From a checkpoint of a small image embedding model: moe expert_choice, soap at rate 0.0029.
Rows from block 6, named by matrix and row number. Rows with one number belong to one attention dimension. Each number is 128 + 24 x the weight over the matrix's rms, rounded and kept within 0 to 255. All counts start at 0.
# q: window attention query (model.blocks.6.attn.q.weight, 128x128), inputs 0-63
# k: window attention key (model.blocks.6.attn.k.weight, 128x128), inputs 0-63
q.5 [139 124 168  89 160 113 115 114 128 132 130  90 153 136 134 107 118 128 128 125 117 116 169 123 138 127 103  99 109 116 117 182 137 138 183 106 121 177  82 163 125 164  71 103 145 136 162 149 114 117 114  77 133 143 150 133 129 129 144 105 129 175 146 135]
q.6 [133 122 113 111 104  88 115 125 148  88 105  81 111 146 151 122 111 156 121 116 154  96 143 127 144 184 132 140 124 135 120  82 166  97 118 144 120 168 145 125 123  89 102 119 119 157 141  97 155 102 139 154 168 113 124 145 145 106 159 180 145 115 153  99]
q.7 [120 149 106 132 112 122  81 117 104 143 104 147 109 142 118 154 118 128 118 130 151 117 103 125 116 127 104 123  96 117 119 138 141 163 137 137 150 129 121 123 112 113 103 137 132 101 158 136 132 110 123 130 146 140 144 129 112 101 126 142 133 138 130 126]
q.8 [134 151 132 137 154 135 102 123  71 164 121 102 154 108 128 106  88 160 129 135 130 138 125 137 111 106 137 133 162 109 130 122 134 133 115 114 125 148 143  63  42 133 148 113 113 150 107  64 179 113 121 144 114 208 153 121 129 117 116 115 114 152 149  98]
q.9 [137 124 139 150 116 125 127 149 126 130 132 166 144 136 133 123 113 145 104 149  63 117 151 117 147 117 107 118 135  99 105 152 133 106 110 111 106 117 100 147 156 111 135 122 156  97 104 104 125 107 114 123 155 150 142 121 128 154 155  82 100  94 141 136]
q.10 [131 128 148 137 134  80 105  80 163 130  98  98 134  84 107 125 143 188 122 156 127 133 139 148 108 114 168 165 123 118 150 165 145 131 132 142 141 122 120 116 105  91 137 152 163 151 108  96 178 148 142 145 109 131 154 154 165 114 118 145 104 110 136 141]
q.11 [121 131 100 132 204 152 144 121 175 133 135 145 134 147 145 117 133 117 130 137 118 150 106  91 128 126  90 144 110 108 106 114 137  93 151 118 116  95 149 106 136 149  84 165 165 154 123  92 127 131 158 132 140 118 145  86 104 152  98 191 140 113 136 113]
q.12 [138  76 123 107 196 115 134 110 126 144 145  92 132 157 145  88 127 120 163 145 142 143 144 145 129 128  90 143 129 117 103  92 120 134 154 131 115 136 137  96 112 149 115 110 144 120 105 177 109 146 136  82 169 134 124 153 126 105 124 125 141 146 123 149]
q.13 [109 108 149 138 130 129  90 113  65 125 126 115 103 137 158 113 149 140 143 113 141 112 143 117 119 129 144 161 131 179 131 129 115 133 118  98 139 104 144 156 128  93 124 112 124 139 153 134 143 125 141 144 109 143 133 164 120 112  84 129 141 129 161  97]
q.14 [100 131 111 145  96 142 116 110 110 144 177 120 146  81 132  73 123 112 135 164 103  75 173 123 111 118  99 132 149 104  84 103 134 149  96 122 103 126  90 107 129 184 105 116 135 158 109 145  91 145 118  78 134 149 120 129 148 129 131 117 111 158 126 132]
q.15 [ 98 139 136 120 156 110 154 111 119 109  89 138 128 145 146 135  97 115 163 100 148 129 131 105  89 152 164 100 146 172 127 105 139 132  96 156 114  73  66 120 126 143 130  90 114 141 140 176 142 113  94 114 103 102 105 141 140 123 154 122 159 171  88  81]
q.16 [125 140 138 118  90 135 134 165 116  95 126 118 138 118 105 119 120 134 129  98  76  67 136  59 132 170 181  98 118 141 181 112 110 123 121 129 160 143 145 128 155 122 144 122 127 138 169 121 144 170 146 128 146 116 139  96 130 117 117  98 110  84 110 131]
q.17 [144  92 124  74 136 144 136  86  91  97 135  82 108 104 104 143 145 154 165 130 100 151  83 123 169 131 151 108 140 113 148 142 178 126 133 151 128 145 117 125  93 131 135 112 114 157  63 148  92 102 155 168 126  70 116 100 129  74 140 124 144 171 137 142]
q.18 [ 82  98  61 150  94 107 180  85 116 165 122 160 108 144 142 135 137 152 181 108 123  80 184 140 118 119 156 119 127 118 103  95 114 187 113 141 136  66 155 105 117 136  93 164 169 102 104  97 135 140  87 138 158 169 160 128 119 148 126 112 112  88 109  62]
q.19 [ 79 131  95 137 130 145 115 139 168 103 133 130 121 122 118 111 106 133 165  84 142 120 119 125 126 125 113 120 162 116 145 108 118 137 139 107 149 124 119 133  98 115  88 148 167 154 113 129 126  96 115 109 123 115 111 110 134 117 132 135 139 113 149 134]
q.20 [ 93 144 105 108  95 123 161 138 125 143 104 138 138 185 122 113 123  98 123 113  95 136 142  94 106 125 143 141 143 137 103 139  90 133 153 183 143 166 123 143 131 149 116 169 121 144  78 136 126 114 137  98 110 137 116 167 119 109 116 115 153 123  94 109]
q.21 [140 115 133 110 119 142 143 142  85 125 135 124 158 117 101 121 141 153 112 100 137 186 132 103 137 157 149 129 120 112 110 132 132 124  91 124 139 105 110 124 161 149 116  85 136 117 144 135 121 141 136 112 174 163 140 133 127 116 119 138 112 100 129 108]
q.22 [117 118  96 130 130 117  91 134 131 109 150 145 121 113 103 171 167 102 152  99 142 140 134  75  78 204 108 158  96 105 109 124 118  90 115 178 167 155 158 108 125  87 133 126 149 145 128 127 141 120 141 132 153 118 146 109 115 157 122 112 141 130 128 118]
q.23 [139 157 121 100  95 115  89 103 116 177 149 111 138  86 131  91 126 146 128 182 129 147 139  92 132 128 119  59 174 150 109 113 148 123 128 144 126  61 116  82 106 171  92  94 191 126 110 143  92 128 129  87 117 104 164  95 140 128 133 138 115 132 161 131]
q.122 [124 145 101 118 113 112 119 150 102 127 140 124 111 104 102 151  90 142 165 114 127 143 143 122 103 124 180 145 155 140 118 117 120 176 105  86 122  91 100 146 151  95 109 114 100 134 120 169 119 114 124 136 123 121 168 157 107 145 111  83 144 113 113  94]
q.123 [151 112 114 138 160 149 186 131 174 131 112  92 121 129 138 136 130 100 126 131 125  94 107 112 149 139 139 122 130 146 118  95 133 116 145 163  94 120 106 170 114  87 129 125 149 128 129 145 149 151 114 123 123 123 141 144 152 127 132 118 136 118 108 131]
q.124 [112 109 109 114 125 137 150 167 129 126 107 104 110 158 148 160 129 159 149 111 123 145 112 107 142 142 127 122 108 108 132 144 130 140 125 137 160  82 108 132 134  74 125 173 135 106  97 135 121 105 106 105 184 129 151 146 172 135 158 124 108 112 105 128]
q.125 [ 96 131 119 157 174 137 126 108 113 163 139 113 125 122 141 112 120 135 119 175  79 136 155 140 156 115 151 142  65 175 130  92 112  77  47 114 137 130 138 131 115 111 143 142 158 166  90 124 145 143 131  96 148 105 150  97 153  77 127 167 124 119 143 123]
q.126 [151 139 102 150 167 154 146 139 131 111 128 102 130 134 197 160 113 155 122 130 113 155 158 207 133 158 129 136 149 126 125 152 102 123 110 152 124 109 124  99 133 117  91 163 126 128 154 154 123 128 130 119  78 154 130  96 115 130 176 123 128 123 171  95]
q.127 [160  80 105 144 106 166 114 162 133 102 115  96 104 125 101 136 125 131  92 127 151 114 139 145 175 136 116 141 121 119 162 152 127 131 167 123 107 125 142 138 102  83 183 136 156 124 147 119 157 134 117 132 137  98 118 135 155 107 126 171  89 145 155 140]
k.5 [123 150 144 106 145 138 126 170 125 141  97 132 141 123 151 170  90 102 118 142 116  95 135 171  88 131 145 147 136 131 119 159 120 131 105 153 112 136 159 127 134 112 124 171 133 129 133 147 145 144 108 108 143 162 161 102 133 144  95 158 196 144 111 131]
k.6 [114 129  63 136 135 106  94 112  97 114 139 124 111 125 121 128 128 134  90 140 132 136 150 117 137 107 130 139 100  95 173 129 104 127 148 174 104  66 151 141 104 129 126 113 125 134  89  85  52 135 164 134 114 129 141 102 128 113 131 108 125  45  91 100]
k.7 [129 137 129 128  81 143 118  91  97 107 133 110 125 147 107  80 121 127 161 116 168 145 143 155 152 124 117 129 142 116 117 119 147 108 116 147 130 130 169 148 126 152 147 104 118 111 115 114 116 157 152 137 139 129  94  81 155  91 108 157  84 155 125 117]
k.8 [118 143 148 102 130  99 141 126 110 153  85 108 139 124 137  92 107 106 117 150 171 107 172 133 133 116 133  79 148 124 148 167 118 118 163 123 112 108 153 162 141 154 121 139 111 111 122 138 125 129 120 156 130 108 123 126  87 142 128 164 104 152 105 122]
k.9 [158 147 114 146 118 115 117 151  94  92 151 208  92 145 116 121 113 178 145 154 136  90  77 106 124 137 125 139 124 149 113 138 158 107 137 161 143 114 121 154 114 150 125  99 114 115 180 105 123 125 111 143 135 141 141  83 146 121  85 109 135 149 131 149]
k.10 [151 137 107  77  91  67  75  94 108 126 147 123 112 147 175 147 100 144 130 101 115 168 156 143  91 120 132 114 161 103 144 115 105  99 133 114 159 126 134 126 130 144 113 154 155 175 124 153 142 141 145 140 147 115 167 149 155 108 141 123 131 127 120 115]
k.11 [141 136 115 134 116 134 118 137 110 114  98 115 120 156 140 106 127 180 144  95 130 104 122 136 152 124 127 115 136 190 148 102 122 119  88 143 144 147 136 126 127 115 140 119 145 146 146 107 132 104 111 101 128 109 106 131 177 146 128 159 100 145  83 148]
k.12 [137 100 131 112 168 160 143 143  87 147 129 105 123  95 127 119 129 123 115 120 150 167 120 108 116 147 143 113 143 112 115 107 123 130 110  97 103 128 143 116 137 115 132 115 137 151 139 152 168 144 143 124 130 118 164 108 129 151 146 162 133 113 149 137]
k.13 [114 159 163 102 156 129 110 126 130 196 102 120 185 155 144 150 114 102 141  79 143 133 103 115 102  62 106 110 175 142 138 124 141 121 161 123  72 130 153 124  70 116 150 128 115 139  75 160 159 108 148 117 120 118 179 151 147 118 120 143 165 124 157 142]
k.14 [110 141 150 103 136 156 108 157 134  94 113 158 117 149 114 113 115 145  99  93 152 130  97 155 127 122 177  97 103  68 137  98 143  92  75 143 106 109 154 131 137 203 160 103 121 134  75  93 130 129 142 135 124 172 106 161  71 146 124 159 120 100 146 163]
k.15 [124 124 154 118 136 171 134 173 128  98 118  69 184 121 124 150 134 142 140  80 166 113 130 111 121  89 125 126 128 113 106 147 105 108  87 104 120 124 155 124 134 130 111 168  78 130 156 133 129 121 161 129 127 159 144 112 126 160 136 174 138 136 117 137]
k.16 [114 105 117 128 158 124  92 129 115 144 154 154 131 109 151 157  98 129 111 151 141 106 160 123 110 134 146 165 120 125 125 167 104 161 111 114  99 125 149 158 127 132 110 155 118  98 153  92 124 108 140 101 148 135 151  91 129 141 121 121 111 118 115 116]
k.17 [114 126 108 138 138 151 114 141 130 132 123 126  85 124 158 190  88 109  86 144  93 128 117 134  96  81 109 158 167 133 100 177 123 156  92 115  71 115  85 144 141 127 120 102 141 121 112  93 129 121 164 128  92 143 129 147  78 130 123 128 113 150 139 176]
k.18 [148 135 163 126  90 122 170 147 108 120 117 165 127 120 159 143  87 142 119  87  76 120 141 144 128 148 171  80 101 124 114 104  87  89 129  98 105 106 132 123 154 151 139 128  86  78 138  87 120 175 121 137 146 128 142 132 112 122 136  89 137 132 164  99]
k.19 [129 126 124 138 120  84 144  97 117 140 138 121 114 101 127 122  86 138 153 116 110 138  96 161 146 125 182 131 122 117 166 140 153 118 168 137 130 140 114 110 145 125 177 160 165  84 145 106  99 150 135 126 135 103 109 124 107 130 120 138 152  91 143  85]
k.20 [104 158 155 125 134 125 131 188 123 115 145 135  98  68 128 130 119 124 130 103 143 111 129 103 118 160 150  86  99 124 142 104  76 119 128 144 134 102 113  98 124 130 115 140 130 133 164 114 143 146 191 190 140 124 175 143 141 124  97 153 138 110 118 134]
k.21 [ 97 140  90  96 135 140 136 116 179 144 101 121 114 177 128 152 129 117 158 124 162 120 123 121 103 133 146 127 149 126 119 104 153 129 136 135 113 120  98 152 117 123 122 150  99 109 121 103 128 137 135  86 122 156 119  77 144 107 108 134 121 130  87 139]
k.22 [125  90  92 110 134 127 153 151 133 143 134 123 124 130 126 118 124 133 147 111 136 133 167  60 144 144  89 125 151 163 161 122 126  87 119 169 149 142 102 132 149  91 107  88 143 143 116 144 127 124 120 118 152 126 120  85 123 120 147 143 154 104 106 110]
k.23 [169 147 147 175 150 141 106 138 136 124 144 106 145 157 147 132 101 109 161 109 103 146 128 149 149 151 117 160 140 117 159  90 166 153  47  85 120  98 145 109 119 160 123 105 171 134 131 146 111 141 147 102 126 161  87 107  80 130 160  98 141 156 152 151]
k.122 [146 140 143 131 121  99 114 140 122 154 120 104  76 100 105 113 121  86 122 129 155 173 121 138 134 131 109 129 115 106 110 131 121 104 138 162 116 145 111 151 105 141 184 119  83 100 121 112 143 135 132 126 109 124 147 113 181 123 129 136  79 116 164  99]
k.123 [135  99 105 159 133 135 154 126 134 143 104 133 110 160  84 166 143 155 144 169 123 133 148 146 100  97 113 126 142 137 160 119 121 141 164 120 140 141 125 120  83  79 101 134 149 117 112 148 145 103 125  92 142 125 145 120 128 178 175 138 134 114 136 146]
k.124 [118 122 106 127  85 133 112 126  91 138 105  90 110 127 115 106 162 126 125 127 133 148 116 132 110 101  94 119 120 149 134 134 102 108 126 100  92 126 138 103 118 112 131 148  72 147  75 134  78 137 114 126 141 121 134 150 139 113 136 112 136 112 139 123]
k.125 [ 98  83 149 137  93 125 128 102 197 111 129  83 132 112 144 127  68 107  87 107 132 113 113 121 148  95 146 119 125 111 110 117 131 104 104 132 134  61  92 140 131 123 137  43  96 123 128 170 110  93 139 121 131 154  98 131 137 154 127  62 127  89 129 162]
k.126 [172 102  82 102 135 169 136  98 121 113  82 149 107  88 108  99 135 128 139  93 171 135 129 147 123  95 159 120 146 134 131 123 126 132 130 103  85 111 124 135 166 146 146  74 170 129 191 163  97 154 141 162 154 149 107 113  69 142 146 135 107 139 103  86]
k.127 [122 103 112  98  99 134 113 124 136 128 111 118 126 148 119 102 145 105 117 194 106 119 124 107 134 126 122 132 140 125  66 121 150 137 115 144 152 130 139 121 134 130 130 126 125 132 127 133 144 156 113  98 110 134 112 136 161 150  97  91 175 109 144 159]